config = dict(
    model="model that answers yes/no questions on an image's attributes",
    encoder_activation='gelu',
    fusion_encoder_norm_position='pre',
    fusion_encoder_fused_qkv=True,
    learning_rate=0.0019,
    one_sided=False,
)
Rows from block 3 of the fusion encoder of a small model that answers yes/no questions on an image's attributes, named by matrix and row number. Rows with one number within an expert belong to one neuron, the router's apart. Each number is 50 + 15 x the weight over its row's rms, rounded and kept within 0 to 99. All counts start at 0.
Before each expert's rows are labels from the 100 texts, of 14976, where the router gives the expert most weight on average: "tokens" is the input token at the peak. Only what is clearly more common there than usual is listed. The data: fractals drawn by 1,000 iterated function systems, in grey. In brackets: how many of the 100, against the usual share in percent.
# router: router (fusion_encoder.blocks.3.mlp.router.weight, 32x128, trained with AdamW), inputs 0-127
# up: expert up (fusion_encoder.blocks.3.mlp.up, 32x64x128), inputs 0-127
# down: expert down (fusion_encoder.blocks.3.mlp.down, 32x128x64, transposed), outputs 0-127

# expert 1
tokens: "sparse" (100 vs 14.2)
router.1:32 44 52 43 68 53 58 33 58 58 32 79 32 55 63 37 59 44 33 32 75 40 83 52 45 33 70 41 65 49 46 48 31 43 45 54 58 67 33 36 64 47 30 39 54 53 47 69 67 50 64 61 69 55 68 62 49 62 44 54 31 28 79 30 66 57 46 59 33 26 75 61 51 54 62 80 51 43 43 36 44 69 50 63 68 44 57 23 68 54 40 19 34 58 55 77 57 48 57 58 24 58 49 58 39 49 72 33 35 70 37 34 26 34 64 25 58 37 78 26 42 46 34 28 32 39 63 18
up.7:49 46 50 76 52 50 50 50 40 53 50 50 77 19 50 70 50 89 50 14 50 61 50 50 51 54 51 50 42 50 50 77 50 39 44 50 63 72 50 50 66 68 61 50 50 60 40 56 50 45 83 50 50 37 30 50 50 15 59 45 50 53 06 66 42 39 50 67 53 35 50 99 50 46 50 82 82 60 35 14 50 60 36 50 50 60 50 50 50 50 45 77 61 50 50 46 50 50 42 50 24 50 50 04 50 50 57 50 52 55 13 53 39 72 50 50 50 50 50 72 63 66 55 50 18 50 37 53
down.7:20 50 50 46 32 65 94 38 38 50 57 50 70 63 49 45 36 81 50 50 50 50 50 62 54 54 50 50 50 50 20 41 37 68 47 48 41 46 50 50 50 50 50 36 11 65 50 50 36 52 35 50 36 50 64 90 13 50 48 50 50 21 25 41 47 49 50 49 52 50 41 65 50 86 63 50 50 81 88 49 50 59 50 50 38 43 50 50 47 75 73 42 59 53 50 53 20 43 35 87 61 57 50 78 53 34 57 50 50 84 21 47 41 67 37 50 78 53 39 50 50 20 50 45 60 61 37 50
up.8:50 50 57 50 42 50 47 55 57 50 38 70 50 55 60 57 61 65 50 43 32 39 69 50 50 26 56 48 64 71 54 35 50 81 43 50 50 39 30 32 50 50 73 12 81 57 50 45 58 67 50 32 21 56 64 34 50 39 54 50 48 45 53 48 50 22 37 40 50 64 50 20 24 50 34 48 23 55 43 57 50 72 50 99 50 60 50 43 50 85 32 61 50 50 50 33 57 99 50 31 50 33 50 50 41 50 72 50 54 66 45 50 69 50 49 50 50 49 50 50 57 50 00 30 35 48 63 25
down.8:43 40 21 99 50 47 40 38 51 60 65 50 40 50 71 51 47 36 49 50 71 50 70 14 68 62 34 48 51 47 50 37 50 50 50 50 67 50 90 50 38 38 50 72 50 27 76 50 38 31 59 50 50 57 65 51 62 49 13 59 68 76 77 42 50 51 50 43 50 47 46 67 50 40 14 39 50 42 29 50 45 50 51 50 15 50 50 63 95 43 28 49 50 30 41 50 50 39 31 50 72 50 27 49 60 50 53 34 64 59 52 50 50 63 53 74 50 50 50 17 30 50 72 85 50 48 50 50
up.9:56 63 63 41 50 54 50 34 20 56 65 42 28 45 51 36 55 74 51 46 66 39 69 53 73 29 70 40 56 50 50 62 13 39 50 43 50 70 28 60 85 60 57 32 74 59 55 61 41 58 39 32 41 72 60 48 69 36 48 50 30 60 45 62 50 49 30 17 23 58 61 56 44 57 55 74 52 77 57 46 45 42 47 62 36 51 70 58 49 72 50 46 76 62 79 77 45 71 50 76 48 37 53 50 27 56 76 50 57 80 69 48 52 69 53 42 73 43 79 50 38 42 22 35 36 60 50 24
down.9:50 66 50 63 50 50 50 57 72 86 54 48 72 50 61 21 41 26 61 71 52 50 55 32 54 64 42 50 61 48 50 50 78 70 72 48 39 50 78 54 33 36 50 60 20 51 50 36 46 50 43 50 49 60 42 48 46 50 66 39 66 65 83 50 09 39 88 71 73 55 40 34 56 38 22 27 55 46 62 56 65 50 34 50 23 61 50 37 98 46 59 69 37 31 50 34 51 53 50 25 80 50 35 52 68 34 50 50 28 42 49 61 50 68 46 50 29 43 23 30 34 50 50 54 50 56 59 50
up.10:43 25 64 50 61 72 50 77 72 50 50 50 50 50 61 50 42 50 24 41 78 24 86 50 50 28 30 60 50 50 45 50 50 50 50 57 60 50 33 50 55 53 68 32 47 43 50 50 50 50 38 50 50 56 49 83 49 50 50 47 45 71 50 50 50 50 27 34 27 50 50 50 99 31 52 48 50 50 64 50 64 79 62 78 50 52 54 27 50 68 50 42 72 50 84 60 40 55 50 39 50 50 62 50 30 55 47 50 50 43 50 14 43 99 69 50 48 52 71 50 63 76 29 57 21 50 59 19
down.10:74 82 27 70 50 50 59 51 25 50 40 50 50 50 53 60 50 47 50 68 58 72 50 50 67 58 34 50 49 50 54 32 89 75 39 50 58 38 50 50 09 41 55 47 50 50 42 89 13 51 77 71 67 56 50 47 84 58 50 50 38 50 55 63 50 73 47 36 50 53 53 50 43 50 32 50 35 11 30 35 54 21 62 36 21 50 50 17 70 33 56 50 50 41 15 61 50 50 58 24 50 69 57 42 37 53 50 35 34 50 50 50 34 17 50 58 50 50 34 50 50 68 50 50 50 50 76 50
up.11:50 22 33 20 02 61 50 62 56 24 50 23 50 50 70 54 59 50 50 55 44 26 56 56 24 69 40 88 50 50 34 50 54 36 21 50 39 43 50 29 50 72 57 37 33 50 50 50 55 60 63 42 55 50 56 39 46 55 58 18 50 40 50 82 36 45 50 45 52 47 34 49 50 50 50 34 40 50 48 32 21 51 41 50 50 50 67 50 50 91 50 50 82 50 50 50 57 50 89 63 32 50 37 69 50 36 82 60 28 40 50 80 50 84 50 39 50 63 50 34 50 54 74 56 38 62 51 44
down.11:40 47 50 34 74 41 50 74 35 65 50 23 50 64 50 82 50 50 45 65 50 50 50 76 50 50 55 50 36 76 50 73 37 38 59 50 26 65 41 50 72 47 67 11 62 59 50 24 32 37 52 77 50 62 82 00 59 50 50 61 50 38 50 50 54 50 33 50 22 50 58 50 50 90 50 38 79 37 47 31 50 74 50 44 48 45 50 50 50 50 51 31 50 50 50 74 50 50 46 53 18 45 50 50 50 50 24 04 50 81 36 60 57 42 50 50 50 67 60 46 50 61 50 60 50 71 75 50
up.12:52 54 49 52 29 67 70 40 41 13 50 49 49 63 27 47 50 65 26 51 69 08 53 78 54 50 68 68 48 44 61 52 69 07 66 31 48 64 43 50 54 50 51 56 57 24 51 56 50 48 64 53 50 48 47 48 65 61 30 36 50 70 43 86 37 22 50 72 50 55 26 67 64 19 57 48 45 50 42 55 50 50 50 50 50 75 12 77 67 36 50 69 34 47 50 31 33 50 50 73 44 44 50 60 55 55 50 36 60 96 40 71 34 56 40 32 25 36 34 50 51 50 66 59 41 54 56 57
down.12:69 31 55 48 52 38 77 31 76 43 49 50 48 43 62 50 50 69 50 46 56 47 12 50 31 43 51 52 48 56 29 98 20 47 48 73 40 53 34 52 24 50 50 45 26 65 50 50 31 32 64 51 43 50 72 61 25 36 70 75 63 22 24 73 56 76 58 40 41 49 50 51 56 72 50 34 73 59 74 45 50 50 57 99 37 50 50 50 70 73 37 45 44 50 50 50 58 68 42 50 43 45 65 50 65 36 50 50 39 64 55 50 37 50 50 50 56 45 46 50 48 39 50 72 66 56 39 50

# expert 31
tokens: "three maps" (69 vs 14.6)
router.31:42 36 39 52 61 61 34 52 53 72 34 28 64 32 29 67 55 52 37 68 48 54 61 35 29 70 37 46 69 25 44 34 75 42 68 41 39 57 40 46 40 49 58 62 32 57 30 71 68 62 62 83 53 29 32 23 65 39 34 70 68 42 64 66 57 27 25 63 64 39 52 51 75 47 55 27 50 63 37 28 67 72 45 36 54 51 46 40 59 65 45 61 61 57 31 57 73 49 62 32 29 60 40 74 74 43 69 60 26 30 40 50 34 64 42 67 65 41 29 22 40 29 74 63 69 53 53 47
up.2:39 51 42 77 43 55 57 52 64 56 54 93 59 69 51 50 66 69 80 43 27 50 61 50 50 56 62 75 53 48 64 69 89 69 70 74 50 54 43 47 38 50 53 45 68 50 49 35 62 57 66 50 82 35 50 72 51 35 46 53 43 78 41 30 50 50 49 37 50 50 34 50 82 41 56 29 35 41 50 43 59 30 50 78 50 15 31 45 77 20 37 43 36 36 47 50 50 30 38 17 62 50 50 56 58 67 55 50 66 34 31 55 44 80 43 60 56 24 38 45 38 77 39 74 56 50 50 54
down.2:47 62 50 51 50 60 76 50 57 43 24 42 56 69 62 81 50 65 50 63 48 72 50 63 50 50 50 44 37 50 50 53 49 61 50 57 00 51 48 51 50 50 50 43 68 50 18 50 60 50 48 37 50 22 50 84 76 50 64 46 54 50 46 68 46 54 50 50 68 32 72 44 76 58 42 50 43 70 50 79 25 62 45 81 33 50 39 57 34 78 57 60 50 70 64 47 50 50 50 68 50 49 99 64 73 50 29 63 41 82 61 65 70 56 59 42 38 53 50 50 50 21 50 55 28 50 50 50
up.3:50 48 67 83 50 50 60 46 50 14 21 98 50 50 77 50 44 61 60 68 50 50 40 46 24 50 29 32 50 56 85 72 42 45 45 50 55 50 50 50 50 50 44 22 37 82 67 50 73 42 50 39 38 42 48 72 27 64 53 50 23 57 38 50 54 36 60 57 20 50 61 28 51 61 50 64 50 18 55 40 50 50 51 50 50 28 59 23 54 50 50 75 37 50 62 71 56 57 50 77 33 48 50 50 30 38 68 26 94 50 64 50 64 50 60 41 52 50 84 41 68 50 57 50 36 50 50 48
down.3:30 50 46 46 50 34 55 40 95 68 47 50 63 61 50 25 52 56 50 50 57 30 27 50 56 67 50 50 60 54 17 50 51 37 50 42 71 49 39 50 55 45 60 69 44 50 84 71 58 94 76 50 58 50 50 69 85 50 50 50 34 35 24 61 58 59 03 45 50 50 50 50 64 42 69 69 50 30 50 78 45 50 30 50 50 51 43 50 99 50 49 77 50 63 51 66 50 56 50 59 50 50 50 47 50 50 00 41 50 50 50 55 39 50 50 24 49 36 47 65 50 60 50 50 38 49 68 73
up.4:50 76 50 57 50 45 67 63 19 50 55 50 35 27 69 51 45 62 50 64 41 50 58 32 65 50 28 50 51 32 50 78 53 50 50 28 40 50 29 43 50 50 50 41 53 50 44 50 50 50 50 50 60 30 50 50 50 62 79 61 14 75 50 52 46 50 65 21 50 32 50 71 47 50 50 99 64 59 50 45 15 50 50 50 73 50 01 37 50 37 50 50 50 77 50 50 24 52 33 56 87 50 84 50 55 27 44 50 66 50 50 72 33 70 54 50 48 56 72 60 49 50 35 39 50 50 49 50
down.4:50 50 57 50 50 40 99 62 43 59 44 50 52 63 50 55 50 62 50 50 50 50 53 67 58 78 69 50 50 50 43 58 49 50 48 50 19 44 33 46 25 50 54 99 65 50 46 35 50 42 62 72 58 50 50 69 35 46 50 27 47 66 50 50 50 74 37 50 50 50 50 21 47 33 25 18 73 47 50 50 50 39 47 23 55 61 51 50 54 87 85 50 67 56 50 50 50 48 73 47 17 49 62 50 20 41 58 47 50 50 49 50 50 84 50 27 35 47 50 26 51 72 75 29 71 50 50 72
up.5:34 61 70 50 50 50 50 16 57 35 44 50 39 11 20 50 48 61 59 50 14 50 50 49 50 50 51 33 37 60 50 50 50 56 50 26 50 26 33 39 50 50 70 17 50 50 70 76 57 72 50 35 50 36 39 28 34 66 22 50 42 50 58 71 50 50 50 34 52 53 70 23 44 78 50 28 50 50 34 37 50 48 10 66 50 50 68 34 26 55 64 88 68 50 41 69 50 50 04 50 39 50 50 79 50 35 72 73 64 50 50 54 41 50 71 53 37 50 50 50 50 50 50 50 65 52 60 50
down.5:69 62 50 25 53 12 39 18 99 50 50 50 42 42 50 59 50 33 46 50 48 50 50 50 51 50 34 57 33 50 55 46 50 47 50 45 50 38 66 50 64 50 14 36 38 41 43 18 57 55 57 53 50 69 50 31 51 53 62 51 50 68 48 22 26 46 50 17 75 88 31 50 15 50 76 50 33 59 50 50 50 50 65 43 53 35 18 50 78 34 53 44 40 41 50 33 69 59 50 28 80 50 40 36 40 55 50 49 33 38 23 50 68 40 40 31 50 67 18 52 50 35 50 50 50 50 37 72
up.6:69 72 50 50 70 51 50 50 38 50 40 28 59 50 70 30 67 42 36 49 50 33 40 32 29 66 51 00 54 54 36 50 23 50 25 71 44 50 58 50 48 37 57 50 45 61 50 72 39 24 37 50 75 50 50 73 81 50 60 50 58 50 79 57 62 36 50 41 50 64 53 69 48 59 37 01 50 38 44 54 46 11 50 62 64 61 39 50 36 50 50 75 50 50 44 47 83 38 47 24 74 52 37 31 40 47 31 50 52 26 36 23 68 47 39 67 50 51 50 49 52 50 46 50 50 51 39 50
down.6:48 43 39 60 60 76 50 77 50 49 71 69 42 50 40 58 72 31 50 58 50 44 65 46 68 31 56 12 72 76 50 53 61 50 39 50 64 56 05 50 36 39 37 36 50 40 17 49 50 50 61 50 26 50 26 50 42 32 50 36 62 57 50 50 32 53 41 37 64 53 69 44 43 29 50 96 34 50 50 86 33 58 50 50 79 77 50 40 52 43 71 57 50 56 50 44 27 50 14 53 49 35 48 86 70 67 50 72 52 50 48 50 50 60 59 31 50 50 50 35 50 33 71 46 50 50 56 19
up.7:50 50 50 51 50 45 71 39 68 50 50 50 50 50 43 44 50 50 50 49 50 50 64 50 50 50 50 50 64 66 31 80 50 53 50 48 64 50 41 50 94 05 50 50 50 50 50 67 88 50 50 50 50 44 13 50 56 50 50 50 50 50 52 50 57 38 53 23 90 50 50 56 48 37 50 93 58 23 50 50 63 50 59 46 12 50 50 50 29 74 50 55 40 50 50 50 50 50 50 50 50 42 78 50 82 50 56 50 06 52 36 32 42 51 50 50 50 06 34 30 78 34 32 49 54 34 78 24
down.7:79 50 58 47 25 21 00 50 00 50 50 50 36 46 41 69 71 53 62 50 60 38 71 50 70 50 50 37 75 50 75 49 09 90 53 50 56 50 50 47 58 67 50 50 69 54 57 50 25 50 50 53 50 23 53 41 50 50 50 50 58 43 31 50 35 31 30 66 50 37 48 50 40 50 49 37 20 50 50 50 61 50 75 83 50 42 67 50 52 50 43 58 50 68 50 50 47 45 43 58 50 50 60 83 50 50 54 40 00 50 50 50 50 48 50 50 42 28 50 56 41 55 57 50 50 50 26 61

# expert 19
tokens: "two maps" (65 vs 14.3)
router.19:39 25 37 48 67 44 46 34 65 68 41 70 71 44 23 42 59 63 28 56 59 35 76 29 36 46 32 45 44 42 28 40 49 25 70 47 55 69 20 22 37 58 44 46 21 60 29 68 45 63 58 58 55 37 35 57 73 37 39 48 48 39 62 51 62 56 40 63 28 23 71 45 64 48 62 66 52 66 35 38 47 87 56 55 67 62 58 42 55 87 46 56 51 46 58 60 56 74 58 73 27 52 42 73 43 54 49 57 26 54 45 49 34 71 62 43 68 46 68 35 56 21 33 35 37 42 59 19
up.7:50 54 55 70 40 79 39 50 50 81 41 54 50 45 47 54 32 50 47 51 35 37 56 50 37 57 40 77 42 50 50 83 50 82 63 43 28 64 36 70 31 50 60 48 50 34 68 23 47 61 56 50 37 39 53 19 46 38 39 77 24 71 50 50 51 59 63 43 72 55 55 58 55 55 69 60 60 71 50 04 52 49 50 74 29 37 50 50 59 25 45 20 43 63 50 50 60 57 18 77 36 69 40 44 58 51 59 18 74 37 38 53 54 74 57 56 32 50 46 66 87 58 80 53 50 55 50 60
down.7:82 53 50 43 50 50 37 56 61 50 38 33 56 47 75 52 50 63 28 54 50 44 50 45 50 84 50 26 54 50 50 99 50 64 84 53 73 33 33 39 49 47 50 74 50 56 31 50 48 50 19 66 50 66 50 61 36 50 33 43 55 73 77 50 62 50 50 35 50 32 50 66 48 50 50 56 81 72 41 31 40 50 29 99 51 30 50 33 61 38 50 25 61 50 68 52 37 50 49 35 58 39 61 73 50 38 47 50 56 37 50 57 46 32 68 39 50 50 50 73 33 50 52 50 44 56 70 77
up.8:57 91 68 50 45 63 73 44 31 50 50 50 18 50 74 50 35 50 37 50 32 46 50 66 84 38 36 50 58 50 76 69 50 77 32 54 41 49 50 87 35 48 30 36 11 37 50 39 39 62 50 57 36 50 56 67 46 50 44 53 50 58 34 50 27 50 50 62 86 69 00 58 30 81 49 50 36 67 72 49 46 49 50 50 65 41 44 50 96 50 62 63 22 48 37 35 62 50 50 46 50 57 42 61 57 45 62 50 74 52 61 50 60 44 50 50 29 56 35 37 50 44 60 50 54 55 50 71
down.8:67 53 48 40 42 47 69 50 85 75 54 59 48 50 66 53 50 49 71 65 55 47 50 50 38 50 72 50 18 50 43 51 50 50 50 48 00 52 50 50 44 50 47 04 40 50 60 48 42 50 50 50 51 47 50 52 50 46 50 38 52 42 49 54 47 25 30 64 66 54 50 46 50 41 78 50 47 50 43 55 49 46 50 50 57 49 58 50 50 40 50 50 35 50 50 59 61 72 44 50 49 50 42 35 42 50 00 51 40 50 50 28 37 50 50 53 44 54 42 37 64 49 46 53 41 50 64 71
up.9:43 50 57 47 35 31 50 54 41 35 43 07 50 52 91 42 50 41 50 40 24 50 41 50 53 50 52 58 50 38 99 50 56 50 63 50 50 50 50 53 50 36 81 33 78 41 50 50 50 68 50 58 68 50 61 50 26 37 50 32 50 50 53 46 69 43 49 50 45 80 42 32 50 43 50 85 50 60 43 74 65 24 49 70 45 34 50 50 57 20 50 43 52 35 35 78 43 45 50 37 76 50 21 71 50 50 46 50 50 33 66 21 50 50 50 44 21 50 21 51 48 50 50 50 89 74 50 51
down.9:50 62 50 40 41 40 03 15 49 50 50 35 43 50 71 50 48 50 50 50 50 50 58 65 77 50 72 63 50 58 53 99 50 99 38 47 50 36 50 34 50 43 50 51 59 50 50 54 45 49 35 40 52 59 49 50 45 50 50 16 47 50 50 48 50 61 50 30 43 41 45 58 50 55 50 50 50 78 54 50 50 64 52 99 72 30 50 39 32 50 50 50 64 44 50 45 50 79 50 59 41 49 60 54 74 33 00 65 45 26 61 58 50 40 50 51 34 50 50 30 38 50 55 50 50 59 54 50
up.10:50 69 50 41 25 50 77 28 45 10 27 14 48 55 61 53 50 50 50 44 39 71 07 49 56 50 44 59 31 40 59 48 68 50 22 61 50 51 50 71 50 53 53 54 50 50 50 50 36 59 58 72 53 60 50 50 37 58 54 50 46 73 62 50 38 50 50 29 50 56 19 50 33 33 50 50 21 57 70 65 41 84 46 35 50 50 10 48 79 24 57 50 41 57 41 50 40 55 43 50 92 50 54 50 50 36 59 57 67 36 13 51 66 64 50 50 50 50 50 68 14 54 66 38 56 24 73 50
down.10:50 50 50 50 63 68 99 99 52 50 63 33 50 30 00 54 60 50 46 46 50 74 50 44 55 80 66 50 08 47 50 62 52 81 53 50 69 46 50 50 50 50 50 88 61 38 50 50 49 48 50 65 42 57 68 50 32 68 62 50 48 51 55 50 67 87 50 49 52 59 51 50 50 48 41 50 39 50 58 46 50 54 50 50 50 50 57 50 70 51 31 40 50 50 75 50 50 62 46 50 50 50 93 51 79 55 50 50 50 33 57 63 57 32 53 46 59 50 54 51 43 50 76 50 52 55 30 50
up.11:50 50 92 50 93 63 17 32 52 55 52 43 50 57 66 50 50 59 75 28 50 50 39 47 62 50 50 41 52 63 50 20 50 39 42 48 97 54 70 50 50 50 55 64 60 46 72 50 50 50 50 50 50 50 62 96 48 79 53 50 29 63 85 37 42 51 50 33 50 52 40 50 67 50 08 48 43 50 50 50 50 45 29 32 43 35 45 50 62 50 54 28 50 58 47 21 50 40 41 66 64 55 58 29 50 41 64 62 50 52 50 33 56 51 50 25 73 68 14 50 16 27 69 56 44 51 57 50
down.11:20 60 50 71 43 78 68 74 50 50 50 51 57 67 06 35 27 50 78 50 49 22 45 57 42 39 46 71 11 50 52 47 53 53 50 50 09 50 50 50 50 43 65 16 35 50 50 49 65 39 42 36 52 29 22 31 52 57 40 65 50 51 72 50 57 47 50 50 50 43 74 49 50 50 55 50 50 34 41 68 43 50 50 00 50 79 17 45 39 50 50 50 32 50 44 45 50 21 50 50 50 60 28 50 59 52 92 46 46 50 43 51 45 67 67 55 31 50 51 76 50 68 42 50 48 50 44 50
up.12:37 75 61 50 45 50 64 76 22 26 24 30 50 69 76 51 38 55 40 26 18 50 46 36 68 45 50 50 52 50 99 50 24 79 44 50 41 52 50 50 63 38 32 50 50 33 31 30 75 32 52 50 66 50 50 61 83 50 51 44 51 51 61 29 50 64 64 49 50 50 68 45 27 62 50 50 50 60 32 46 43 63 50 45 67 48 20 50 50 63 51 77 47 50 38 50 50 31 50 05 54 52 50 50 54 50 99 50 57 50 63 76 50 65 50 33 50 43 50 50 50 65 70 39 58 43 73 64
down.12:68 55 50 66 40 50 79 11 48 62 43 50 46 55 52 36 47 45 44 50 53 50 43 50 45 62 59 31 00 50 35 84 50 58 61 50 49 56 50 52 50 50 50 39 46 64 50 78 50 83 34 53 50 49 57 50 53 55 50 54 36 59 58 47 36 50 52 41 50 45 50 50 46 50 50 55 50 47 50 55 47 50 50 99 67 32 45 46 38 50 35 50 40 50 50 50 50 84 50 38 69 50 47 62 49 53 38 55 45 50 48 61 40 52 50 50 50 75 55 35 50 50 50 52 50 50 50 99

# expert 17
tokens: "dense" (100 vs 13.1)
router.17:43 21 33 42 39 42 60 25 50 56 47 59 53 55 44 32 39 77 23 55 58 32 42 66 29 69 63 54 43 41 48 46 12 24 53 69 65 40 36 30 68 67 25 60 41 71 56 70 63 52 65 55 54 18 56 69 78 43 44 49 22 42 58 38 63 52 37 60 21 29 47 66 52 64 63 82 72 51 38 34 35 75 36 60 60 75 33 53 41 74 51 38 43 65 72 44 57 60 50 69 38 59 54 72 38 38 38 33 54 70 35 45 61 42 49 33 65 66 64 36 47 46 37 48 41 32 25 45
up.0:35 52 36 51 50 50 57 50 72 40 28 50 50 38 27 38 50 26 63 39 07 24 47 45 50 19 50 50 39 46 50 81 50 52 50 33 52 78 18 32 51 44 50 50 50 50 50 54 52 58 65 56 75 72 40 46 73 33 66 39 50 50 20 61 49 41 56 71 42 32 50 68 37 50 56 50 60 71 32 27 52 50 50 50 35 75 53 50 42 34 14 70 50 28 37 28 53 48 50 18 50 52 85 33 48 37 48 36 51 24 65 76 35 88 41 64 42 25 65 50 56 53 50 48 61 49 44 29
down.0:50 36 57 52 46 61 85 50 36 35 52 64 50 38 62 50 49 42 72 50 50 53 62 50 42 50 43 50 07 62 50 46 57 50 51 34 99 30 50 27 75 39 70 53 69 50 45 50 50 50 38 35 18 53 24 50 38 50 56 50 47 51 50 64 47 31 45 50 50 62 52 50 50 50 50 50 43 44 58 49 50 38 30 30 50 31 50 63 93 58 57 42 43 44 50 50 35 43 50 37 68 50 00 83 57 61 85 67 43 50 50 50 30 50 54 62 48 67 39 50 54 64 50 61 50 50 50 30
up.1:43 50 45 50 44 68 54 57 50 46 25 75 20 82 50 42 50 67 50 51 50 50 53 50 80 44 46 17 49 49 50 42 67 45 66 54 50 40 58 82 13 72 50 50 46 40 60 44 37 50 50 50 61 50 43 50 78 27 50 54 48 44 67 50 47 53 30 71 75 61 12 50 63 52 50 47 50 50 28 50 41 50 60 36 50 42 50 64 34 50 50 50 37 50 50 50 50 36 50 50 48 72 50 49 50 25 17 52 22 50 49 50 50 89 50 76 53 57 50 50 25 82 62 50 26 53 50 99
down.1:43 44 45 50 61 37 93 34 90 40 60 25 59 36 50 34 50 67 33 50 59 52 46 46 50 31 50 56 50 50 61 20 46 18 50 49 27 44 39 50 26 50 74 55 52 32 50 50 61 74 50 47 44 50 50 61 52 50 64 42 50 50 16 36 54 50 25 50 49 50 42 71 50 61 67 50 50 36 56 44 50 50 55 13 36 57 45 72 39 39 29 50 41 50 50 43 42 86 40 00 50 50 50 78 42 50 80 23 67 36 46 50 53 66 64 61 61 58 54 76 28 49 50 53 50 69 50 50
up.2:52 61 64 49 48 56 67 56 50 40 42 71 57 50 29 39 73 70 45 50 63 50 38 49 50 50 44 50 48 50 50 64 81 36 94 47 50 81 61 29 50 68 61 50 42 15 48 72 55 24 46 72 50 30 62 55 66 50 38 50 50 50 32 61 50 58 50 45 82 57 70 50 59 50 54 27 50 66 34 50 50 67 34 49 50 66 30 63 50 37 54 22 28 50 50 50 49 47 40 62 62 63 67 59 50 59 00 44 36 27 50 61 50 99 50 50 55 64 30 57 50 32 65 56 35 44 38 24
down.2:49 49 58 43 55 57 00 75 79 37 61 50 57 44 58 48 50 69 50 50 50 44 50 43 50 50 43 29 64 50 50 50 00 50 61 50 50 51 50 50 50 54 50 50 39 50 46 91 48 73 47 37 50 50 64 46 50 32 50 50 30 63 63 50 53 50 50 51 50 50 50 66 59 61 50 75 65 50 52 38 39 63 65 00 61 50 51 50 39 64 38 27 52 61 50 50 50 50 46 18 34 49 50 65 66 55 99 25 58 28 50 62 71 50 50 57 46 56 71 50 50 48 47 50 53 49 42 55
up.3:78 93 45 32 25 50 35 38 18 49 50 51 70 58 68 37 55 50 43 60 50 61 66 46 74 50 67 47 50 50 50 42 50 53 47 70 33 54 72 68 49 38 50 43 50 67 57 30 57 50 45 53 58 52 50 75 50 36 52 66 74 49 49 56 36 27 50 50 35 46 27 59 68 68 54 60 50 50 44 32 38 35 40 41 34 34 50 55 27 39 50 57 37 50 65 65 75 52 25 24 52 50 50 67 99 47 36 51 57 50 20 70 53 50 60 50 15 52 71 30 26 37 50 91 74 75 54 49
down.3:50 28 50 41 50 51 50 99 04 31 41 50 51 42 50 42 60 36 75 44 50 56 39 50 29 50 50 34 40 50 50 40 56 02 40 73 32 49 50 49 50 40 56 47 71 50 50 78 54 50 45 48 49 48 44 94 39 48 41 53 67 35 59 37 60 67 50 34 35 51 48 50 55 40 37 76 75 23 56 49 13 68 46 53 47 20 50 33 37 71 61 60 46 59 50 47 38 76 52 39 55 50 59 80 20 41 87 30 53 55 49 50 42 50 46 50 68 54 74 50 48 60 50 50 50 55 50 50
up.4:57 31 75 31 67 50 15 72 54 50 42 47 57 50 50 63 58 39 60 51 57 69 60 50 50 50 50 77 54 50 50 45 34 60 16 50 50 56 64 50 41 43 43 35 64 19 87 00 52 51 47 53 50 46 78 60 49 49 59 85 50 50 61 74 50 25 50 50 68 47 50 50 50 59 41 37 71 52 31 75 35 57 41 76 70 43 50 50 74 39 27 41 50 42 67 50 50 50 61 53 55 50 50 48 70 65 50 55 32 69 72 50 50 73 52 50 50 26 37 38 50 40 49 39 63 50 60 54
down.4:64 46 31 47 50 70 69 58 50 52 50 52 60 77 50 27 45 68 50 67 44 66 68 33 73 92 55 36 50 47 50 50 50 29 87 50 01 41 60 42 41 50 68 31 40 50 54 50 46 94 50 43 50 50 52 33 47 56 48 50 58 79 55 50 50 50 55 50 22 72 50 32 61 56 50 39 39 47 34 49 50 59 57 50 40 40 50 53 00 46 70 49 50 06 50 50 31 29 26 50 50 29 50 65 74 47 73 39 50 50 50 50 64 41 50 53 61 50 67 33 60 44 65 56 64 50 55 50
up.5:37 78 48 75 54 22 00 50 50 59 50 43 50 57 21 50 37 50 54 50 50 65 47 48 18 39 50 41 50 50 30 40 41 68 50 50 45 50 50 55 50 62 58 39 05 50 59 50 17 50 51 50 42 56 42 50 54 76 57 40 48 58 50 16 50 50 61 59 50 59 40 25 50 50 57 50 44 54 53 50 36 71 55 46 50 18 44 39 50 50 62 50 50 38 40 36 52 34 33 50 38 59 55 75 92 50 71 50 47 00 61 66 42 58 74 50 25 53 50 70 42 65 84 50 72 49 61 33
down.5:50 48 49 48 50 76 50 16 50 50 50 49 50 35 41 77 50 66 21 50 67 54 71 51 48 50 50 52 59 60 55 73 50 00 50 55 99 56 30 56 46 50 46 82 50 58 40 57 50 50 50 40 50 67 20 44 82 57 59 50 50 50 79 44 40 25 51 49 55 55 44 42 60 57 50 50 50 34 54 55 69 48 38 95 50 86 70 50 48 45 40 50 56 54 69 52 50 55 71 62 54 50 50 50 49 50 50 60 72 71 50 71 55 53 50 50 50 50 50 44 59 48 50 50 50 48 50 30